A small image captioner, trained from scratch: decoder width 256.
Rows from block 7 of the image encoder of a small image captioner, named by matrix and row number. Rows with one number belong to one channel. Each number is 128 + 32 x the weight over its row's rms, rounded and kept within 0 to 255. All counts start at 0. Numbers have three digits each.
After each channel's rows are labels from the 100 images, of 14976, where the channel reaches its highest value: "strongest on" is what is common among them; "peak at" is the part of the image that holds the peak. Only what is clearly more common there than usual is listed. The data: rendered solids tumbling over patterned floors.
# c3: 3x3 conv, stride 2 (encoder.blocks.7.c3.weight, 176x112x3x3, each kernel summed), inputs 0-111
# c1: pointwise conv, stride 2 (encoder.blocks.7.c1.weight, 176x112x1x1), inputs 0-111

c3.131:115058103130082125101168129086122163105155082116128129119120157136150135211128115173117123050142205183135163109089095125119135148127154162141159141155117095100091164123192137111117132183090151144138114138125218057146156087156102162097140102111144109068120114127108198105080175142089179139110161147140119177141114120149112118112144145084
c1.131:120082122166073108151187057110145168129140123105138139149125129135170130168149121154087070184132159108116077155090058108124095111126121161104107146138124135105194163110151114134095146136077181128191107132125181095054122108116139133077175108141089127100076117101124170180116186148129130159104145208111118178105171105167109111170137112111
strongest on: bumpy ball; sphere; largest object: bumpy ball
peak at: bottom centre

c3.3:141127164170159181089144141155137157165121094105130181133099123085132164088141111154092116149133132155108138134116072121070121166189186097155184050144173189223083147122134139187086146148168063160148148142117153153129150114128156101137185196177152124151103139089101193105166115152128107125135135108088149141125133134159113132102135150141
c1.3:135145119117127139104107125136152172116153130120099167095121105094135147129142141135142132127088092142219143115135104095133125110074155095169191081172090190182121159143112149214119141177131138125128109106112138180164163127147162104140175197170124153151138115066154135153195124149145223055132101145128114152103173151164121138107153110184
strongest on: count: four; blue object; sphere
peak at: centre

c3.43:117149119130070143144140115073105169145123100136091166162095127144128097114121145128083199134152154226176151172106136085110177144096148191120169145090102102159142081084099150126158120111093175120141072140151166131122097118172133173111141172169106126152110130114124198146088174195073073153149115088123120146074138143094118071137131116147
c1.43:106133113082086128175170087094162152145176114089107166152121125102129110127136162112112190166105172142196162115127166097131148143104114188105138106098130108102122096122096144065109129119068155100178078116133131092085142127098136110137222184195136157128084137095099195107122163181119116140118121104091134098076138159180108131099169079113
strongest on: black object; its colour: black
peak at: centre

c3.102:166133150104130159131071107087149131074132052112134080083081096141151177096102123072114109203115069142098159140141109108171179140153139132142105090116145179202057118098122122112145064118119149116108123147132124084091130123143136121105159104188133112171125073138105127129132155111104086120183112108155063096181105136169162116136164088171
c1.102:124132102134093122179066177036084100084085098137105075094122143120151106076114125121084119155133112126072157100125128170104233127140091129134096110135114126146084124104104112118151103119201148161128106127127118116052071142088101142094178076159150110164098121141112083166099153106164162181168134111142095104137098116141154117175121096134
strongest on: orange object
peak at: centre; middle left

c3.23:129098211117085117095184115126126103125111109107082136128148129236139115147125144074100087130112110144086124123119104106114078140127204145131113105150238067142113088089147082140060159134099098140131137110121140114149134079142154131145169144112105125130124147116096153061145126164184065130143146096131179127117161141142189144124091131158
c1.23:119094180156171117140114130140174113179107084107092141081118111198183109170135118113166077117124132150054083102159148119116087190121170080112099043198184091164122148073111106142097147163132142121087133097112163093168180123110111126125098103115120117157171117077102137124113169143177149096185140104111104135142114139115196123140132144135
strongest on: pink object; its colour: pink
peak at: centre

c3.83:090077151130078099103137133173111141098120136117121117146120157115076133205134099151125125120148152176099101126137166133089194129133137181054117181133180150163128119061054099089124088104089095054140170171092133121175155146160149174146187085100140138125151155133119091137185116077132117178142154149133115137109122072106106147177110148124
c1.83:131118121106088174091135131121107115138139130163109106088128119096122102203127031082107145112127242161114090161129114170119105129128106180112137124155147092118141155096172089081128127209113118066199166140125144091133148134090115098118087100116141092127117086136093125149212196125114108140126131147152136175142162108151100143155169146121
strongest on: bumpy ball; largest object: bumpy ball; sphere; largest object: sphere
peak at: bottom centre

c3.174:117098144131135128143120128084061164124112127130117154091110112150084094112074161109049112139127110124215173228137134132086070129131163071076148100141091178161151134196121087171133108131093141106119129148138182128092094144113138159064128146146143096116137104119101137067144131193104099157133103104103090138092138158140054149139138129134
c1.174:096117159142110127168152211099147119129148091154103132117118114096117113114099153124056095138133103139202084187128169106152130140122144049152134143151124096151138114192050117185126095139065145135103149105164170078085092133130124127085181160112157099140131123117121100102104112151062049115143100063119146156110143134102060133110110106144
strongest on: black object; green object; its colour: black
peak at: centre

c3.19:094087108110150091095135117136086044139112113110176088115150192168133114125062061102208193142123122095127130077184102157127133106115125140121110097116204200091170182111126068082128113105121173108162122121139103176060099175116165122136139107134107108103148078159144141161098128172154149107101166120116103112110107114134113134130140126119
c1.19:096121148105111131098146117158085123176119076160154101096135116100161107171086067082174170116088122097130106083150076158136111114148156142128151102082150183178205140158121073143129117103115129104118159109104099206070146175082143121121065142142076085098136075121105146166062105184171177131110162073106130122111121116131107112120107135131
strongest on: green object; teal object; count: four; striped object
peak at: centre

c3.9:144127105123117091104156071081119173106097094116125087124121145168129097073118099122152116132175108112136166152147098127133067169143157173178099079094235145102061100156126145146132195125093122112141095232124137113153091109095100119137089109101136144146138154097097046112131127159110123126111114096182104106158124120163152120129122198143
c1.9:134174119106136093096126058116138131138095057075168052104105126176093118121090058125131129158126158112144154130112117124156089138136168143147142128103157149131084133144135140168154177110120119092101114231096175113144084134060105131137070142088146154132144123111096119180138134130116178113142182097170173071180148127121164178112154137178
strongest on: purple object; count: four; its colour: purple
peak at: centre

c3.47:161087114133101130123149102164129140159110139165154103168096158100122150139129103165122101108174200158106166153152064085091163142137090145133102120157143124124200148145082089138117139147127122136152154123124129085080143160121130231204101136162131085188123126118133097168142125128117116228119104115160097107127145170162121203135056135099
c1.47:171092154118148142109168141176123140113099114140146138115103091132184149116143100133138105148119164132141171164156080061155133119138084133097096112181158121136177161128134098121130142072146079130092150142132168122133064159144159242209122095168085096122091163130165093188134137136150087196095109132140142110112115158161145172162101156068
strongest on: grey object; bumpy ball; largest object: bumpy ball; cube frame
peak at: centre

c3.111:138092067116122127101196111080119097127115075091108105097159137108114104146122150130173116161138132177126138178118085194103097103139164091113129105107090164155142062107180104125081134167211163106115104171123184090114103122118127125141202103163100175129129109143189124065172121082144161128119119200087122118136101108130136102197120128120
c1.111:178109114113100124131107174103105083175126145124078087162135133094100120125142119164088075103116162133152126106116125174090118090151129053088132136115159144147108124135200086112128119176180157135127142105121188073152131142080075128118145130131070196139138164123098175125111209160216119190107128166098099083126140146177134099102091126146
strongest on: light from the left
peak at: middle right

c3.159:137097143105099151139042081111128128104141132108136167107146118141166115114146150188138168097124089150065129149051111129077153099180133169147153100097115141182121142100124156133144125125091131122139117085101142165116184123175171122130161184173132116144116141105070127115110120165119236103145123060122065166158095136103109119081201119133
c1.159:122113095170154153104139103110100094096155140114128203131100163117127086144135127168116137116122077172080117130092115082082102087175112196142138034114172146184138099129083108096109123120136118090149125090091091127108152130124092139154075108103147110182101117075074126122101121124096189076148123116206109142146113070183109130158176088139
strongest on: count: four; teal object; capsule
peak at: bottom centre

c3.166:147078148159091097076164154087071148149125132122136210133168180172092096140117219106112112117138109176139144126080117119117129173102144090143137130069089150175130134158096097148146147150091120118167107104150127090116145087134063158145155168106107134177153145126092091083080116201119146090133127133103123107095156162153112129125216143176
c1.166:136083109150105104115166140080066142142093143164071185092124124184129123102135143116069170111127132128101200115073106119096135128136098082164107072071107111112158087125108113115188174146128144143118110063165122098114143100128141193189184125163101101113115130137123145088089120153129171115096125114080071115122152147124084091104207085149
strongest on: black object; its colour: black
peak at: centre

c3.84:207109143152062154145129159122089106085135103105110119117099157067147106170071070137083088102099090160117135100068142184142133146160113123097101209150147116176091124155127159113117089152159127109134162136134124126080095100107174104118170106120088118112165082149101106133144098116194166151057095124149126103124102151125102096113115168213
c1.84:168080148136115136123165097086108131124119109101060107164114165081132125081074116150071088125097132155096113154073061109141133132182137106114106159110146166133060122111093151100111140194124115036111151070147102112080132150116158127162159110107117129125101141145130107124157059069221125112102073099120127084168119135123088110119126144167
strongest on: grey object; white object
peak at: centre

c3.4:108132088169222107125064082061076145143101154125144114117195140150084122102106151147140143060169150109133128147107165123097114160132123159152073160132083147127189096102144102116148123117174178078134122165149101078172103101127095150085095109148141115066127171133110056115143146135139115122137144173171126086142169162185098094153137100115
c1.4:117125132173158140134066081059111129159114157129122135130160099117097068136145158192139127083171102096148096125098173062092096123084127145119089120168103123126192109106132130100216146135147145128116116144099129078151164080114140148148141095163087154101151175142158118123078197174201080125139153178151122122128154168199115127121131087116
strongest on: chain link; light from behind the scene; largest object: chain link
peak at: bottom centre

c3.170:119137178158154148148117107146110202153139148124125150169144130121094133149121176102161090090140130145054098113076143122170109136079120162107147150103125132132129150071100145126155128134125155130074074085154115097165160126158123089138098133082063114060150146165111106123132119167144075130154124072187147214133104122064184034143114112133
c1.170:112144111103145162129131139121145094103123162124094120121099157114125118251130132184143079139127139135115116117167142128105138172108107137160097068105138133157108148033127147150132163091178135140133060057112083133116125109100113079153161157111045110101129140168129118105185159178101113115100126050180105193120104161106164113138117143122
strongest on: count: four; white object; bumpy ball; its colour: white
peak at: centre

c3.101:107138108148158166142202117075111056082125086101127144170132103096112136131154149130130120211101177093097097083130136160121073099139143125144104153148116190059083142093144133124111111146151185144098106131103147105048058113111139121118187068124143089165160133147121142089125136114095096132119138108098083138132056125074168155163131101147
c1.101:077127114147094130113120097048112070139091116114157154171162077091137092137152167157144132098143085128095137099109119145085085077148104146111089128115147140101078179112218142070084122163137103140110086129114147128064090058124117123108147105120123072181131121152131147047132096130104136199107183134102121154136070135151131117125121114173
strongest on: egg
peak at: middle right; bottom right

c3.61:110147094131142134100111165172170089131095128130120063165114088116130115092070101119108125170159184174143122194087127133071104151201141061141083069123132117165177092170125152094130222124151095156085138101108114142103110174148168070087147062113149162124099140165183107175142098145166154124165134123112155128127111121140138132139140151147
c1.61:136137113161176117069074161156130098114129095159115079122134135109147119083109153095112122135121177149145144202092138127068136087158143090168140067106155166172155126146050104088089157080144108169116173186130156147135128137085185037173101135116110126128112141201135091124129113123152140099164145099108167066125096108146130111137145188141
strongest on: count: four; orange object; purple object; jack
peak at: centre

c3.118:166077169133099147135138108106078148143142143197160138204142193162156195194108120125103142128109177166089148146150098144115137106080092130156140095074140096121120149122125102122127146085113071088147149111140147055107130133130086176145111184127047130103142130053105123113146122139113134211100110124098156118099133104110075085106106105144
c1.118:151085144119082143127156114127050151132167107160132154132086166124074171172085115106131153153104128159116083081109164120141239133093128097151134113067141068132164105111095124121127157066088077095150064099154151070158099122148108128135085134160076148140160090101107102117173092145121146180165105093093152113145136111099121108086125088139
strongest on: bumpy ball; red object; largest object: bumpy ball; sphere
peak at: centre

c3.144:152133097097139114168098067182156130113118116121155142124134072071174188124106147174104059149142095110117101102118118150108149101148066159137118128112067173132146185125119132105140070166115151138131160136156084172168118148140110091152140112136141092070112096116132092104109140145170062119113162092089060111084170098137132233095114111153
c1.144:170137109162195085127107055187133110118170085076141101151163083122175132136136127182106073080117129126102128139109132104124175106133097153146136097133079130139091179110122129147095109116087080153111175135143067161112119142103120124134089101150154077058118099128136128162108165166134092120127150134109090062114087084110112171070170151213
strongest on: grey object; its colour: grey
peak at: centre; middle right

c3.173:153157078131096150135140115224149114175102149178122134162139127092104141139122142171133062101151154090135138175145150090104088101129091075097185141075099115123108111163116096105129114108134113138112090107224107128094136082115095171131153093138195125082123129137123135154134159061122131137086096069168107107181137102140170142129128045102
c1.173:162153092114098125144087115187127124133098161118103188136166122093110148122102172175172103136121133060138102137138099080086166139134069079145158138096089106100106121171103127134126094106164096100113107097190078118068135086120093152183105098167184166075104114125114142121111156088116156148151099041157104076123158138094171101124135062123
strongest on: brown object; blue object
peak at: middle right

c3.152:110084139142149165101105124111108153130162165085139151097199172144087160162108182139109150110104138109146106136198144115071148161177130164113172197144119106128092129154098107116083124117100138123111106137140170140251142109123170084097110156140097125083198147090149120118144118121129114117109152129124112159124177108100136134145044214120
c1.152:147080062118145083112171192129115163138100160079140161167176114107088147146067169128122115104091100138143119107130138134074131124184132108137141136109134104203062120150140104118120093131184089087140150095158106110202133111071191081120093085120089086133142141106156105174146105111150113141163114089134139173108134134094084101191115185097
strongest on: chain link; largest object: chain link
peak at: centre

c3.62:149092159108125101161140131198162103107073146163129093109085141155152086138121126121137078187174171152093083085106076118126130210105077160131111151137076075155159175098146140137167161131101111120100098103096215101159100176110097092125136144112114161168156122082119111129134085181130095171126171101153158127122131147043132148138102144115
c1.62:159099083131097049167112130167105113106094203126179120160097095123124060156108132154124127180130058113119102127124120077108196127105093156119125155178096122153171129080114138127123212111130100107137102111122170057087115140130103105139171137105061146099114091086113095162095110119127104166140127075146152134121100106050095097114132153144
strongest on: white object; its colour: white; yellow object
peak at: middle left

c3.132:135125112114135186084082139103098109089124136164123146152153219170088180133085142070128176132108103082100083150154111169151127138150075081156155124081211124109131161170124073169107105157181105077122150101136139121132121115156118104133086097155089131096197124163163152065108150144156103129130072145120115100115143119107094110147095125057
c1.132:122080140149153109103109089104087055104083111106141133174114187098124153144116096132108170083092156124137095109148121160171117158161139097128153117096132114078118172171150098135117140115176150063109150098211136195126120113135130102085109144149074190169182106124182090089116122105153177105161064124165090092154163155076111142114102093109
strongest on: green object; count: four
peak at: centre

c3.143:111204095175102115124099153071108157135112133106089071139092160097097110143086119153089108051126132200114124158109061139127153134146145141148094074148154193153142124099091120115114133149154113042156116111101132118163151163091157049128178122144151124116133154131084099125178137158145108180101150128172108129112127158131052072162111122150
c1.143:077151132144133181134141108051125135084132120106103129123080142103129141152106095133104070119116092217127110143142058149135187147096149113132102132106143134178143168154058098093134157121133108119121138083150062098155110119114103026087161107101129102138081145104093145141114118152159090153131169112110127075111116177164075146202116088122
strongest on: sphere; egg
peak at: bottom centre

c3.112:168057167125118090108104131103128081137114132130131110102128160224082147108138146113137092111091113135110130121119123186135136159085099128138147119069177117126135150123082077106131134131094096129082109094133152137114161074133152152189141147134083134122181123154077112106121162130104106096063175147110204159183139132107194061140093130211
c1.112:159092142147056149101103078099142130106145142110135068146137166173068099133113099159116071097084096126130183184157136167135139111123111138139049096083190078127154138107135123122095143112085074144102106140127167127135143107113152131145164145125070098136179119135072094169090094116126155099096120100132209181150135160150150089155156127199
strongest on: white object; its colour: white
peak at: centre

c3.71:186061157148099128092109151045118138105141127135098167142109142171161113169125097137087143152074140161067113077134119099092097152097077173093140127143157132114137192112064146100191148102137091182111137084118143151166126135139093111206174126136142087142143092140127187105148130121155113185094129087092147121189124169127170109106113108096
c1.71:126083168091108132122212108091128148116155128131096130147132107163158178166154118129125093103125126110088108100184109117092050159114109137127110097102111128143174205114105106122148185190087181208143105068116130188185171172121121058145170108110133075130111103100134144105096100118136128119127124098099145132133070142119184114102117100086
strongest on: white object; its colour: white
peak at: centre; middle right

c3.153:144111135166121147114175110154147101121068162152093136160092155116119214075127091118198140133113077137122130116122134123152154190054138092119087123123116114104054105135146077130096102125162088136092088138136125093146117129098079123141125142151109160109094147079131117105157163162155210163169152098213161097094141106137087143124061139088
c1.153:083066098092128125118094105117144113103099141120093073122132116143173179047107091094152120103083102138119137122141116099117121130097164122163124087119155158139062104140111077132088123131141073124126095150107144062108146095105085162128145103189060098126089149132208102097122132112166165122104160127210174115106095176126085153081084158094
strongest on: pink object; brown object; its colour: pink
peak at: centre

c3.55:139184097177059151125113106087132110163117179149196140125186104161133141083141118161109126209113131093148152093100192106143086123117161135057183203129150111110121095151180156108124092089156185149158165097154110123126125146098076077126105119151124143140158149109110144117147099138082085110089105145195105082124123130152110129107091087092
c1.55:127194129159136159131127132130124142126091128064217087111215087129079170094148142152103122190127080072117176127077167114147098100107146174130206163107157080105108100106167084121066118084162133151159143135115152137142124121144087121092078153135122147152138143125096170095107082123091092121092117153134111083114159159115095151138116118071
strongest on: brown object; its colour: brown
peak at: centre

c3.164:126169140134103122127207133112141183126114088125087194098123104143125143198102130149133129048157123203125118172104150107146184181111148107098140142177125116131106133155114111140179101123152169167132126090109154137196137150131117180157186117144100078109100165107145227079120137158135174169125146140171110143120098123152120197154128099115
c1.164:163128137131075122133167154125110077125094104134109152141137156148125144167104120159142118109163048139125126157142124211105208164123092129102114110144085106120151112138090104150170121040096123139143140122097170104120135072103207170174192096129121172159118166093145129122100091130132170058133092195121103194126114090148101169136132105121
strongest on: bumpy ball; sphere; largest object: bumpy ball
peak at: centre; bottom centre

c3.116:118092142112106178140102106141147174154121124124131055188135234156169122094150108146062096146145174136158172138165176134151124037106169151121177156146215140108113113100163125158145103125087150114126135168107147114169125111055137132176140123113144139098125127124114101151180092198120147171168162122135142091101109098112104145127105140149
c1.116:152053095133152175146103111096078160126159099120129099176121153142063176093146118117136156169154195170097120152120107133169140136173190143122045173208198197107148081126140167156062106154112127102095073121134126139170125093143130114136150125088173129128154166145161121124132124131112143164187136102111109150136088098130079111121128145126
strongest on: count: four; pink object; orange object
peak at: centre

c3.96:122113150104094101114138130048160138087164100098168129153103103200169140130137157177157172142145115139104125158119129120113090134057176106062091141130198160158152056114144194107094158087100163142138145164147088067104121111124128120147125120084168098118116141127109119153115135134121186091063179109127122096114118134092120129135084183205
c1.96:120098128100083087122134100082153113139209087126161098161106101155132114149109099127125107088131076169099105127067128098133057135119134098087173160147103140108157097082133105124069159090090107151114184171133092066113095088078118121141080138084125140082109162123123130130098083090158174130106181086102154101107204136114111136083113163187
strongest on: pink object; its colour: pink
peak at: centre

c3.30:102124102115095109118142165171137224106091097137117163130091141115143131087144132124134160164123109159070149176112097146220119137113141082140164098149154150140068198088127176169096122117117107112120144180099153131187148127098136173119164115129123139103088126148093113142144123147137115182194164116186064116127141154145049117176102080095
c1.30:117174115112102095143157145148179186125163084136088119101096137126126132133114092116115176115131158127079165163118109147201112145074113161113124140123136123122040181172124120193135105161123148088099176112104174208160140103153124149111105195112156140057098121111056114123134148159135165162170126125175096096121105122098107147203094099123
strongest on: green object; sphere; bumpy ball
peak at: centre; middle right

c3.110:141147146098130092148143106167131118161130201150142090142149169113143067127155122137074117094164149108123101128131193150093114124125150133098132119130102088101084129105139183057164090110139191135151242123121095106096090115141110149091116128093153141133126127214174062126120135152086207105133138144108083134207148127115143107109138113099
c1.110:103167098093126153096117103115106121163148172147152077131132098091144094109107137166095150122181141068131092159110175138086153146112127135139161124111104110158137118131118135052164094075116184108120177095145091130092106112156131163176165170145113130152134102233169077155060092092147182108137112143116091104179132125066173160080096117103
strongest on: orange object; its colour: orange; jack
peak at: centre

c3.75:167153112155155126168126172145078123136140094102116135154176143098140100109088149129076119063148190170090099142115150151153078141106128170195102104058168083126124123172108108174141109129092172117101081145142126184115113147094165090120155096054170182122182114076105131151147137145139185083129080137151137138195130132122129165109179097112
c1.75:150132091121118159160149169183060130123178109073110063117155175158147107105084144118127116106156140135119114209154140129144118133168164122141084097053141048147130128194152138178158138109116117182099114099161200158118083147082138168129107088099095148088141122172114112098101088172123137094122110095138124172176141109150170142143075112136
strongest on: green object; count: four
peak at: centre; middle right

c3.142:105120081128181197061122140054104072149178126115109089133111146115106143118148172156128108073133120088145078189159139176103109097108101131145102140171127122139048145151107139115105121169146092119085140133128090170178125113116152121085090119096137154161128117112064091095123177147195101133120135152141071111173188097115125139113203149107
c1.142:138084089158193163148160166119072129164084068100095140101134140073134110140140143120101124176168103080141158129135170133120076096138150095147126146083130169130040165121106121120136146085195093083081128142110130101185084124081189106122088121148157111141110095125086077119095132133198124151124136157169053096107136096158115129132164135099
strongest on: chain link; jack
peak at: centre

c3.141:125132115115144110109099119164085102093148136060147108167109160115147093107119172132177118114138117113107112079123127090105128154136168132122156146190101126104133079154098138107115114160165197085078171122150092120148144132101169182118161158155140164111130157133153130139098147191197111039100087111079098151053146117069054150126092073148
c1.141:097103107120135112122107116146120098034108123127126056199101130147141116121069156159195156117168118171101181086139096106093181095126125147124121099122123092095096195090164161105116138138140193159089123117159082110152125123168148138113105144188104150138134147105127089138067110188189121118082123161119104174143120085084103102079090106154
strongest on: black object; its colour: black
peak at: middle right

c3.160:169138123145095136125149135132111162083106088114137081112133232148101050145098142173146122110098148143139115124124098168135138178120126131101130139169066092084109131098156143128165063134136130105080115097103116129105128151133179181092119109104124070143151140175102006108147189098137181181136145121161138113190117128132085120104137120100
c1.160:101129117152114166089108117060126105092094117122125118188142184119097070099151122166117170108115183162113105134113116137175184141163141151107120129105082126088077123107100133107165106171156129154054100101079123066148126149117152200113111073129118112156115116141106047148124116090184171199121097142139099075133071083137091153107155124139
strongest on: sphere; bumpy ball; egg
peak at: middle right

c3.147:143132079130127110157114142130162152111155147152138116176165119124202139152149095178049059129128108119108108122152131181136104122102156146158110162116120141097094126091110112097053117145140145199118101075109173082073145188185137158086120177147131116142109150110096120107152085124152143144149160145050139111093111166098133154116123161232
c1.147:082064102191126131136113170145090140097112086142160128146132170110133095160087126181084087132117117099082134140154127134041090165147150133095125164139145104105123138083153109127052068109104143173107122131114158100160124112144138108085138108169126138163104096112098086111098132147137120126190176175068145102041073109103142145102140086192
strongest on: grey object; its colour: grey
peak at: centre

c3.68:096116130091140084127090138068112127114125153109105078102124146074151119132132090115116144139157090098096139130161095163108152118108102077102103140166095157147123080100131112120128179125096038125141165136105092139066076115123139090151192118091107148173096190132139059140134117097093233174092072133139134103163103113092082138110121093177
c1.68:138117082162109076093102081062133139117142139164089130125122135100097117131130126084112100131108095125133096078199115200090163093132136139100117166103147081096162131164186100143115137140126074167143127131104105146097122142131122115128213142099138129124121136166119120075120067126111149134079095223158095096226151144110095162090141111180
strongest on: green object
peak at: middle right

c3.135:145125100115074095185126174131150136131126123121141159080088126158069162097163170111158165151227109121182123122113126142151118149058083064127151154143102092126123120134142161171153109134116106112097113183119133094181089147152139115132086157123126112106063199137099120095159186113064127178160096093108129160105132111084088108114098121064
c1.135:154123128115058124149100211132169139153129138142137086082047171120084129171135133138139163112224078144131133101153164157113163118135092154150124145139168062138094069131082106162169138127139096093133067149124148094114075160157069135136098167146108097111124144111124094120101127107157171146107107095118145184110160111042122141126119114084
strongest on: blue object; red object
peak at: top centre

c3.134:159154084145167091114137132077154129094138135091149135080149156147175126160160140124129126121127110108127108168100165134181120238149110152149142108107110124095096130207132065178127161139165140085113157069131166178116133149173165156139180092084137155139206128088139106128146073133159088099132144106115115126040125138100060154134132112118
c1.134:168153090103111122109110195158119074087107149147113144093170141129116111098130152178130164105129129092173141122140149153152159224097070118141153138137140153125041104166125067190122110091118076086149130119093070169109119157136202128136134103079118111139154164105106127135152080128129106076189173064113115107107159129106079142163116113112
strongest on: green object; its colour: green
peak at: centre

c3.121:042129090154103143131066122089125168115109131166172146162155092147118160063151137107122086123131207143140144167128140135121175134158156095178115124098131138147103088148153134103117128194147209177117099124127149110102132147180145098106223162138146137074137124091122168114127131109108055191120152102124151127107184173149148174141104108122
c1.121:067060085148127144146084171112121177138126102078121154104139147139128136075126105138113078149105144131122110147090194135095099141114144096107127113091132071163159092131172087106117136160119153097072095080182131068070118114129103126096182143133175148102127095081096142161175171110068107193144159118114161115072145189168141154124124100079
strongest on: sphere; largest object: sphere; bumpy ball; largest object: bumpy ball
peak at: bottom right; bottom centre

c3.50:128108112096140112124107134101170145067109172163145084170110107144111104091139161153064149154142082173132120158137100129095126132092079081090131117154147161095171147120107097152137184124062164104111141132090142057077122098157155104132120124155159087119134103100152116093126079193152136158128157079095118129002155147109191088124158135115
c1.50:132152125135059103133098123097141124063115141133110078196097121124097097113138136121047148128148135191185118156106089153126108187136125085083124103169133140100135174110127105126099152118092160103124130078116138088092121084138098065110122071139099087130131075093125124046092085124112145149134143105071134121019183149105136145126130127140
strongest on: blue object; its colour: blue
peak at: centre

c3.8:073076104135152142158142157119136118089020105141142056176122143131141068177145111114121102175159157139119151129150166123080032120096113138120112101159094154135058132090142118110123153223129117146087088108092107140126110116135126114107152136123111165172142132147121170144147157077035122136099105158150095163103109130090141138100115144124
c1.8:108133105153133112143147103098114122103072113100076082165147116165096098152185082104159143097120061151142159105094129138119126115150107146073108138124101142147141154113194091118123133154150093116132139107155161072085083132109119170046136108139134235154160135186101209162130129124121078117143131206148089152121100116156098186096114110111
strongest on: light from the left; count: one
peak at: bottom right